config.yaml
arch: "swin"
image_size: 40
horizontal_flip: true
num_classes: 12
bias: "all"
moe: "top_k"
drop_path: 0.1
num_experts: 64
experts_per_token: 2
widths: [64, 128, 256]
loss: "cross_entropy"
batch_size: 128
Rows from block 2 of a small image classifier, named by matrix and row number. Rows with one number within an expert belong to one neuron, the router's apart. Each number is 128 + 24 x the weight over its row's rms, rounded and kept within 0 to 255. All counts start at 0. Numbers have three digits each.
After each expert's rows are labels from the 100 images, of 14976, where the router gives the expert most weight on average: "responds to" is what is common among them; "peak on" is the class under the peak. Only what is clearly more common there than usual is listed. The data: drawn small creatures on textured ground.
# router: router (model.blocks.2.mlp.router.weight, 64x64), inputs 0-63
# up: expert up (model.blocks.2.mlp.up, 64x32x64), inputs 0-63
# down: expert down (model.blocks.2.mlp.down, 64x64x32, transposed), outputs 0-63

# expert 54
router.54:111087145134145109124162107110137121163123132136099160109133121129137136109096144108127083184112111143110155136122106157134122084106147088109152073135146110121165135124094156160088142152135085
up.0:124150145144088113073085097120145142163144095164114139124119138162105101137093134130116123119132108169110139092139144116167116167162114113141124167146127147124104102149113116094178101117099145
down.0:124122146146141141172148118159126099093125112167118088149115142127140138147093189164118161149077117075121154144117130129121132110132107112137154149077145158103122092152121149124105110098129123
up.1:153111172108122112118148120119122142142129150149105132159153118109113143103166098131110100143097131150127121173120100145133103084081156151120118088142145076101161154107139152148115166179124125
down.1:116139158125129165113122151106136142143129128121136136116135106078096164078164088125158100111130102136123130157142075165116118164083138174135097088138133117109132130152176151138144141122103128
up.2:149108173110123101117142116128117142138131156158108131167149117121113137107163102132104102147096130149129119176115100134138100082089147148111122092137138078105165155107132150145111167185120125
down.2:126135151127130151115131154109133136155135135120134141110128107078101159075156080135155102114136109134119133161132072178122113166095143176147094110135143119104135131151179157143141132117096124
responds to: orange; large; butterfly
peak on: body

# expert 41
router.41:108119128143131134136114181134093140141162113126148161111082141113165114120124099112157099159133091163193167123135097151128147165128147103168129098128159148141113105140133150130152117114118091
up.0:127138102084167156168168164136107115139141162107144126135160150143141103169146113108139153066142117102086130109086156125125137102146153114123107117105137092122114111094112122151155106136157119
down.0:092163073098113123146161124091113113136125157105145139120101123119186115173145122119138117135152171101168107088101135072137142110128136131110119124120101155171150148120102122156120142136125142
up.1:138127140147149094146135131147156109079113111121079102171149127142100173130139160158081145084109136111127131149110149145114093123123109131089159109112083134125117098100135113131128163136172146
down.1:125171110076113150157146151120102072125153124150105129121115178102161097101120124146150112153143108147142141129117102136144143135124127138165090114072085128111149154146142128135125144094147089
up.2:133140098136145136107141185124121143143143108125113154106090145092140126103120113117162118174119077119158158102136093169117138153141150113155128107119163144156120080169144164148145121102121098
down.2:123160132112141146131151119118145109124128123094107149094083131069136156138134118091087088139127133128167165120137134101101158170126142157153142065135135133154104163124146124136110114079120122
responds to: grey
peak on: body

# expert 20
router.20:078130102161118108156139105121102115106133118135108145108103138156144155118138144149135174104109124094129109101109136151152151170086108116099133160162165083146149122157120151148147101076134140
up.0:076132097139100108157132110117115119118143105113120140104108147148145159122155133146131157103121141102135099087113136142156149192087123122104129140160155083156149141147128147131157094075127160
down.0:090110082108093096125158094101157130147131157100126159131092107122175165152159120139095149114131134112138086112126142102167117134093136129101159125133138118159138151117145153084134111121125169
up.1:078131105139101102159131111108117118113138099122120135109108161151144166121146129142133160105111142103131107088117132139161157183089125127107132144147160077158160135149135139140159093082128164
down.1:092122074100104108118160105099164133156133160102125159119095099128163170153159110139102145127131142114141079116123145103162121121099147137096152113132138124156135155114149148079134107116125164
up.2:157120134130142120141158129176150117098103132164113105139127124137128157120105155133094146165098103114114126149105145109101072058158118106112154145102102171099133086135151135120098136134140145
down.2:080127164155136168104119148107147116150097075124131138094128137119124109126089194108146097103137133128115135139130155144098152141148075158144142141139091164144111125152141126147092129119103110
responds to: blue; large; butterfly
peak on: body

# expert 10
router.10:100106129091155134166156131121093071133123156098142150104115128104155154130151146113144105116150140124112164145142114143122176139114167128113128076077131109123137173152130117160109125100109096
up.0:116118130085157141172153140134095097113124151104155125124097141094157155131151103109130109118148140131123170144143117131136157145123184134127118075113135098123125182149155114138111111067116103
down.0:131101126134078154112095128101177139111096135105129154089133126126111131145135127102118112082132165150152113111149131094114144160116100157126159115141097117171117163152137074138126136139095173
up.1:139121086102145080145158124132095140123137175115149126171104114098146161107174104140128148152132147102138107125123109094148095111101173120115099087163135091085135156118134138128116158134120129
down.1:135162165122129142073095110098170148127147109099126158091134119106108155120123093112136083091137117143133121114155113130107131150092143152150119109169131137140119181117135146141172091101120153
up.2:102101134116137152166150152112108090118105157113148131112117129102154157133145139097122103113149158133101161152154118135126158157105164147112139081126102092130139181161147095150094128085102113
down.2:128106138134083145104113129101184113086087125128138150090135136134105139120133141129135112070134160144139111130146136100108119155110114174095149123138088119156132155156144082132128129132080169
responds to: pink; large; butterfly
peak on: body

# expert 59
router.59:139139131159109176162152171153156113132089143103145095107104109126104116132150111109123140098106143137151128093158121104114167146164102111158148117075119105162111084151102110124117133123162147
up.0:132144151048114060136143108121124108089124128144127128167143167105138159124136136143112146179112127132152112133121140117136079111126157124080130134115129121092138135084157136118115119123098139
down.0:119146104099153132081104122091112148153159130110099179117149135132123129116136109103168105109192128110105119118121116135136120127119147166101098162160137158121149184137141173151147109116111117
up.1:155143124152113164146155167151152113149091140092130107100121113136101109144118123105131122099096136151124144099170120108104173128163107111155149103086101101177101094155100105138125134123155148
down.1:144105133153128130139129128151143127091090164093138124126095057130147125133151133104103134133113184117132105151133156096133149122124108120135172109138123102158097139134094137135060167144139146
up.2:144158135149110159130114156149156121164106119112114125068121111132100108133126118106132108074125132153136125099158142108096155172155073127177137138100120138169109096172113116134127113127148142
down.2:132106112138147112151154119165117136109111171089136107148092070141166125142157134117098156159107172103127104143124144101142145105121119107120165113132120100139110129105078143117086171143158146
responds to: teal; large; butterfly
peak on: body

# expert 47
router.47:157162171079099073149141123152124140111111154115131107157124179109116151156115100116117138150109127176167152116142136104140127137132165109146139098143155091096100148113126108102135115109103143
up.0:148159156088101078152139116139125148115114149109147112168129174100112149160116092117112143146115140168164144100144141096155121146134159111127126098150150085093110156106123107105130106100098144
down.0:112157071084147101147137133132137155126137175084133137158128120122133144138171104125100140134123176096153078109130119089123133119110172106109120121138138105132136137109118131132112138141187172
up.1:151161157083106080153136113143130143112118152109135113156128170106110152154123091113110143151111134171164149100150142093151120147131162112133132101149159084091101149108120110102132105098108150
down.1:116158059079150106134134128136130148126136183082132133144123113119135138138166107116101143136124173083152079097130111092135129122115171105111130128134125108128135132119123131127115126142179172
up.2:152157162083097074153136116139124144112112147116139112166130171108106149155117094118112139149115138169165145102146142100153121145134160110128128094151155085097111155106122103105127108100103148
down.2:114148068080138101145141128129135150129140177086134140154129112120138145136172100124098139140129167088159079107129128088136124122114169106101122114139132108129131130100123130132117134139188167
responds to: green; large; butterfly
peak on: body

# expert 61
router.61:131105118163115178139162141151156130172112142100127103094072114118103131127097149125161138149109103117129164100162137126135178103156108092154141133108141145160129090146091122113125107104117131
up.0:133144115102151133076096099103150142135146122097103191093168127134128147125102124104156083114159128124087123112133146145105144154119127157123109119167115143157132179125128152160163105104125120
down.0:098169100103174142131155122112119150162154124083152118106112131087143131115150091112137127110174121071135122131115131128121124109111146165124101110156106163129128137063147117154143127145093111
up.1:135141126154110152174150158146153125137097148095151097125105120128094104150150105117111127112105151153150132092166141099123176131159115107166156106090117095173098097134108087130121141120140150
down.1:131107131150117121148155119140141105098081151109157104124103097131144125140161146115088140124114169126165092151126158091126146126137111141124170113112129105161100131126109119124064178161144165
up.2:145149124159098157174144161142154127137093144094148097114116133136094103150141109109111132105107149151155136092167136104127178138153106110161154110090123097172099102136112084121130127115142147
down.2:118109132147111117151154129143147115100072164112148114132103095122156132126153140114101147124122179100166097148100150091122142121131108130137180101107118110150113130123101122120058165154133149
responds to: teal; large; butterfly
peak on: body

# expert 2
router.2:110132130130127161101124108089121081146136132142119165128104116113143123124101150135149081136132101125078172107165103180114134131150168111144119121107145178130156136125122146164128120071106115
up.0:122098136145108112151130106146081107117127156170131091174090114146148110100111142160133158147108121130105137162139095164162092112117153104117111143137146160087158101127110145099104155150118095
down.0:107115119145169138173134120141082111150173115153151080129103110114176086145113131150118141125156108123102159153098132167130159143124113110163126107115117154128112124110105147096136129114145070
up.1:125099131143106116151132107143083108116125153170132096172086115143155112098109146162133156150106126130105136162139095166163094109113153104114110148141144157090155100131108146099104155152117095
down.1:111113117144170135176131121143077107147167114151156088132099107118162084148118122145121136127159107125101162155094140169134154144127107111169128107113122157126108123112104150098136128113137074
up.2:108111111101108121120155097122081136135119158155183113159078130129149114098107130151167149151121117127114139140145097145174104110118173115128088152127162159116153106124121167106134142149109096
down.2:142096115166150149164106143142114113147144110158127095114109104146155074165097150114108130111147120114106174153112143143120169141140087126171154112121111136156085117148079124108111129127133096
responds to: brown
peak on: body

# expert 39
router.39:108092110150168136105155103114139132165161110124120145113111116118126137132078147121165112167141090107116154109140138161135131094150152094128143132146158194109146119122100178124138095103112107
up.0:089103073149135109157134158140087129153150101167125093153094121115165098146132103147139153133173092122120152134100130151144111148088140113170147100153139135123122096141111131110131132143094094
down.0:088114100130092139108125152109113138139113169136122162144091095108168124122154123106131127147156176144124110158144088102155130135096124140132119116173132158162163163152090135144109160149089138
up.1:159130126083139128150140148141149120112125163122103144152172119148154131144175131103109153133106148126121100140102122103117119087125129151080130155113087069128148134126175106166137147172140153
down.1:110084130131154101105129096132151105129098073130080143121150159142138109157133137125152097100138142167113161135128106160110150118135117143120112174136158109098157107171130099145089086112123135
up.2:148110158098113135082119117089140116106086147128105171127156097180148121133116148129116089155119165127106099130170114114130117117128142128094100137136097113144174155143137134145092154130158171
down.2:168147121123118137062134148077154136129133137121081205086122099128133119129142136106147086150125108118130118131131101115120124120131102137129106133143142129177137134148101164176116150146111140
responds to: grey
peak on: limb or head

# expert 25
router.25:141163120155164166089084121153110135094104120141109112115137077146109079097126142136155149107158120132094121160119147163123148137136090150139101155157126130104094130143132156133099150131121083
up.0:154157121154155166103082131146098143119111115144118117113149080148121071105117147138159139101168129136098127169100148155126156119145095153134094154148109139115111134148110133147095153139113082
down.0:137118134130141134127153154103116095147130139135137127123142108121141138104153143164151131123152131107113092166077119134083083092115090165111105130110078131135140096125140138156124176197117119
up.1:118117144117101131171180141124154122093135144088154121149102136080130188133147086106091103157097151146151139126143116111116129108102171127148158092108109101131131149108159107116120130115117153
down.1:145122135110066145089071128121123166132111147140140172135126146158103135128133118113134124113103142103154074080154122121115103106146137127088106137091138112149120118190129121141159107148117130
up.2:160161125154148170102079128149105142114109116151111109117149087155111071104114139130160138105164134140103122163107149156132156124153093155133093157153103141111116130140118133137100155144113083
down.2:133124137129140131125163149103122094145129138131151126123148096133141135106163142153147132125147131103127092166081127128088095088117090171103110131103079133143145101122137130166136181190117128
responds to: purple; large; butterfly; creature: starfish
peak on: body

# expert 57
router.57:147140148081095115102098129113113137065110129133129153128131156159151078127101143114141095145116164178132140106152094090132128119146139113149078126132135125153164160133108131149166144145155127
up.0:147135135121095135097094129095145145131093136125109162098130141155154096127095155102161090154098138142109153098165093128117150100156143098131103116146147132174175150151095142163139114109137137
down.0:112094151134095111116126122128140125124085131170097125166139154171137101137082177147112145163089152138144111127137122104151112113146103092095148161122124120134164103145090112118096151162142150
up.1:125125106154141137111176113186128087140185134098121137154104118100119139109180105134120124096109119118134111144115143116130121114117136132130130107098113130104118103101179111123113107210118135
down.1:150134125102149181117089118173133134156174097127133139072140114094071121106114116112139121129147091159102149125129145172124146147105131164167114124138130112109127128103133121115160092103113109
up.2:147137135119090135102096120093149141125094142124111159102122146155148095131091150099158092154097143150108153101164093123126156104156143094132103120147148135166176157149088140159141120104138137
down.2:102096150140099116116127125127128122126087127175097128167135146168138098138081176153110143161092153140144103130134119107155105108148099097093146158129116129133162110136093114121096162165139144
responds to: large; red; green
peak on: body